{
  "model": "audio frame classifier",
  "time_shift_ms": 50,
  "n_mels": 40,
  "input": "log_mel",
  "spec_augment": false,
  "num_classes": 72,
  "weight_standardization": false,
  "rnn_width": 192,
  "rnn": "lstm",
  "learning_rate": 0.002,
  "epochs": 1.2,
  "decay_fraction": 0.2,
  "final_lr_fraction": 0.1
}
Rows from block 4, named by matrix and row number. Each number is 128 + 32 x the weight over its row's rms, rounded and kept within 0 to 255. All counts start at 0. After the name is the row's rms in percent of the matrix's.
# weight_ih_l0: LSTM input weights (gates i, f, g, o stacked) (model.rnn.1.rnn.weight_ih_l0, 768x384), inputs 0-63
weight_ih_l0.253 103 [ 97 222 157 148 100 190 158 122 180 130 112 125 150 126 131  68  71 193 112 109  48 129 125 125 102 136  98 151 173 189 170 120 120  93  94 179 142 178 108 156 118 166 118 188 126  81 103 116 165  88 180  96 105 172 141 107 153  96 183 165 122 158  95  84]
weight_ih_l0.254 105 [ 81 137  77 159 133 116 131 138 112 137 117 150 160 152 130 114 138 113 157 122  98 123  70 129  88 109 112  90 176 193 131 127 132 119 186 130 112  99 118  85 156 149 105  93 150 144 113 127 144 135 119  93 137 185 122 165 132  72 117  77  91  87 130 132]
weight_ih_l0.255 093 [139 153 169 124  86  97 140 103  64  91 171 123  91  96 173 113 109 104 134 108  85 161 143  97  74 138 106 184 167 198 103 128 184 159 180 113 103  83  93 160 134 106 169  98 181 112 112 185 135 150 129 116  74 128 175 134 115 102 182  86 149 159 144 117]
weight_ih_l0.256 102 [126 112 141 114 105  60 171 143 105 134 200 154 106  90 134  38 100  93 141  95 156 132  88 121 159 131 149 147 183 180 172 137 125 112 102  91 114  80 134  86 114 129 113 106 120 108 111 171 150 120 125  73 142 144 200  84  84 136 142 128 113 135 166  86]
weight_ih_l0.257 098 [ 82 117 167 172 126 113  71  93 141 142 109 163  80 137 107  83 128 195  92  93 113 101 129  64  93 108 171 141 115 187 122  87 171  76 162 145 130 158  73 137 166 114  77 117 102 111 106 112 141 165 127 122 104 161 108 172 108  66 116 142  88 124  87 104]
weight_ih_l0.258 096 [157 144 112 132 112  91  90  32 150 136 163 131 169 101 188 102 115 122 112 165 139 111 144 158  90 113 160 169 156 156  72 112 161 118 112 179 108 115 103 104 122 131 165 102  97 127 102  62 160  71  64 108 108  82 133 109 161 137 119  67 160 173 127 163]
weight_ih_l0.259 107 [128 148  86 111 169 174 154 110 102 118 180 149  83 165 112 108 164 131  68 183 127 135 106  93 116 124 140 178 193 135  90 118  87  68 123 159 119  72 174 151 135  90 134 106 172 111  78 135 113 110 151  80 117 132 115 161 116  83 136  95 139 114 123 135]
weight_ih_l0.260 095 [121 126 146  83 143 163  89 102 103 174 175  76 125 188 173 139 186  81  99 167 131  85 124 181 120 146  83 132 129 162 130 119 109 135 105 161 172  89 121  86 139 117 139 103 120 123 156 136 114 159 156 175 118 117  87 167 156  88  90 147 152 157  83 158]
weight_ih_l0.261 103 [167 102  76  73  94 105 175 142  97 118  84 124 138 163 106 124 105  89 121  72 101 112 174 143  93  67 118  77 107 179 171 154  76  85 186 104 105  94 142 107 130 105 117 141  82 114 151 154 150  90 147 119 129 152 177 143 117 118 139 160 181  88  80 148]
weight_ih_l0.262 105 [ 65 169 152 162 145 103 165 125 103  81 109 140 148 100 143  90 181 139  88 162  95 158 130 108  84 153 187 160 182 173 154 147 125  98 170 174 153 146 136 126 107  88 136 148 160 123 104 127  87 132 192 158  94 147 154 132 102 131 134  91 184 163 179 117]
weight_ih_l0.263 112 [137 139 103 107 147 160 117  60 139 136 137 139 126 184 176 118 150 142  72 132  60 111 115 129  88 125 109 146 126 113  99 141 139 134  99  86 105 134 119 102  83 144  95 145 108 137 128  83 172 146 214 171  80 170 188 106  85 122 148 119 177  98 162 103]
weight_ih_l0.264 099 [140 132 102 200  71 160 149 157 177  91 185 152 153 115 119 164 120 103  77 146  64 122 103 153 135 110 126 132 124 150 106 109 159 101 142  70 102 139 118 147 161 114 163 100 119 130 114 132 121 137 128  78  96 134 129 141  92  85 161 171 160 135 151  93]
weight_ih_l0.265 102 [128 154  87 192 143 171 153 121  84  89 175 110 122  75 119  92 102 120 105  93 107 135  63 155 149 147 140 147 200 152 127 119 140 118  94 137  71 114 151 142  76  82 135 120 121 159  73 159 151 149 169 137  90 149 163 105 118  95 133  93 132  98 168 110]
weight_ih_l0.266 098 [ 75 169 109 182 105 130 142  88 132 122  79 120 137  88 163 103 112 101 107 145 167 148 178 146  92 105 110 159 105  95 102 156 124 137 149  80 135 142 170 115 136 165  82 166 137 178 159 133 114 172 165 139 147 160 161 142 103 167 144 155 128 139 135 152]
weight_ih_l0.267 099 [159 157 137 128  73 161 102  64 140 132 160  85  83 118 136 131 178 165 130 161 105 155  72 155 122  92 104  93 151 182 143  74 147 156 121  94  89 132 115 111 126 173 151 102 100 142  93 151  82 121 134 125 141 157 145 105 116 120 115  98  98 172 126  67]
weight_ih_l0.268 101 [114  96 151 111 166 176 143  83 157 103 178 173 141 134 129 109  83  85 101  95 120 138  58  91  98  76 166 110 156 137 114  78 191 115 140  85 141  98  93  88  67 136 138 120 107 127 119 169  81 141 155  86  92 184 137 145 119  74 123 127 141 165 153 125]
weight_ih_l0.269 101 [117 186 138 172  86 150 163  70 173  66 183  97  84  74 181 110 155 177  89 109  56 124 144 154 104 165 179 168 178 137 140 102  80  71  84 126 128 118 113 124 104 149  80 120 148  91 135 144 117 130 194 157 137 187 113 128 121  72 138 155 101 178 112 150]
weight_ih_l0.270 098 [147 148 138 180 184 185  75  60 106 134 106 142 153  95 127 127 159 151 104 154 130  85  80 122 108  85 120 121 129 137 157 118  78  91 168 148  80  99 155 101 114 123 154 140 186  88  84 150  99 127 119 133  77 183 177 143  91 106 176  89  88 104 153  87]
weight_ih_l0.271 096 [ 74  89  91  95 145 190  97  73  82 153 159 177  67 147 162  94  70 174 106 120 114 122  79 133 153 167 161 139 106 110 124 112  91 138 157  97 115 161 112 107 120 176 168 115 105  86 111  96  70 191 168 124  95 150 112 182 141 176 167  74 114 143 106 140]
weight_ih_l0.272 103 [ 76 123 159 122  99 156 134 127 137  99 121  60 124  68 173 151  82 146 136 112  75 124 139 167  97 107 153 128 172 189 102 109 143  86 185 177 113 162 156 141 122 137 122  89 138 127 103 154  89  83 183 142 120 214 161 115  98  98 132  80 118 109  99  74]
weight_ih_l0.273 097 [115 126 158 173 150 132 118  77 144 139 143 118  86 171 169  84 105 132 162  98 128 150 144 137 132 131 117 166 145 162 113  86 184 176 125 177 102 101 111 104 151 163  78 152  94 132 144 113 104 141 107  93 146 113 121 138 162 167 128 138 151 122  35  81]
weight_ih_l0.274 096 [183 104 195 164 125  92  98  72 121  77 170 156 151 179 212 109 116 126  93  96  67  88 134  78 106 106 127 123 110 157  93 115 143 143 104 176 135 170 181 138 114 123 129  79 115 140 155 138 127  83 113 154 104  84 162 103 196 161  90 172  81 135 126  90]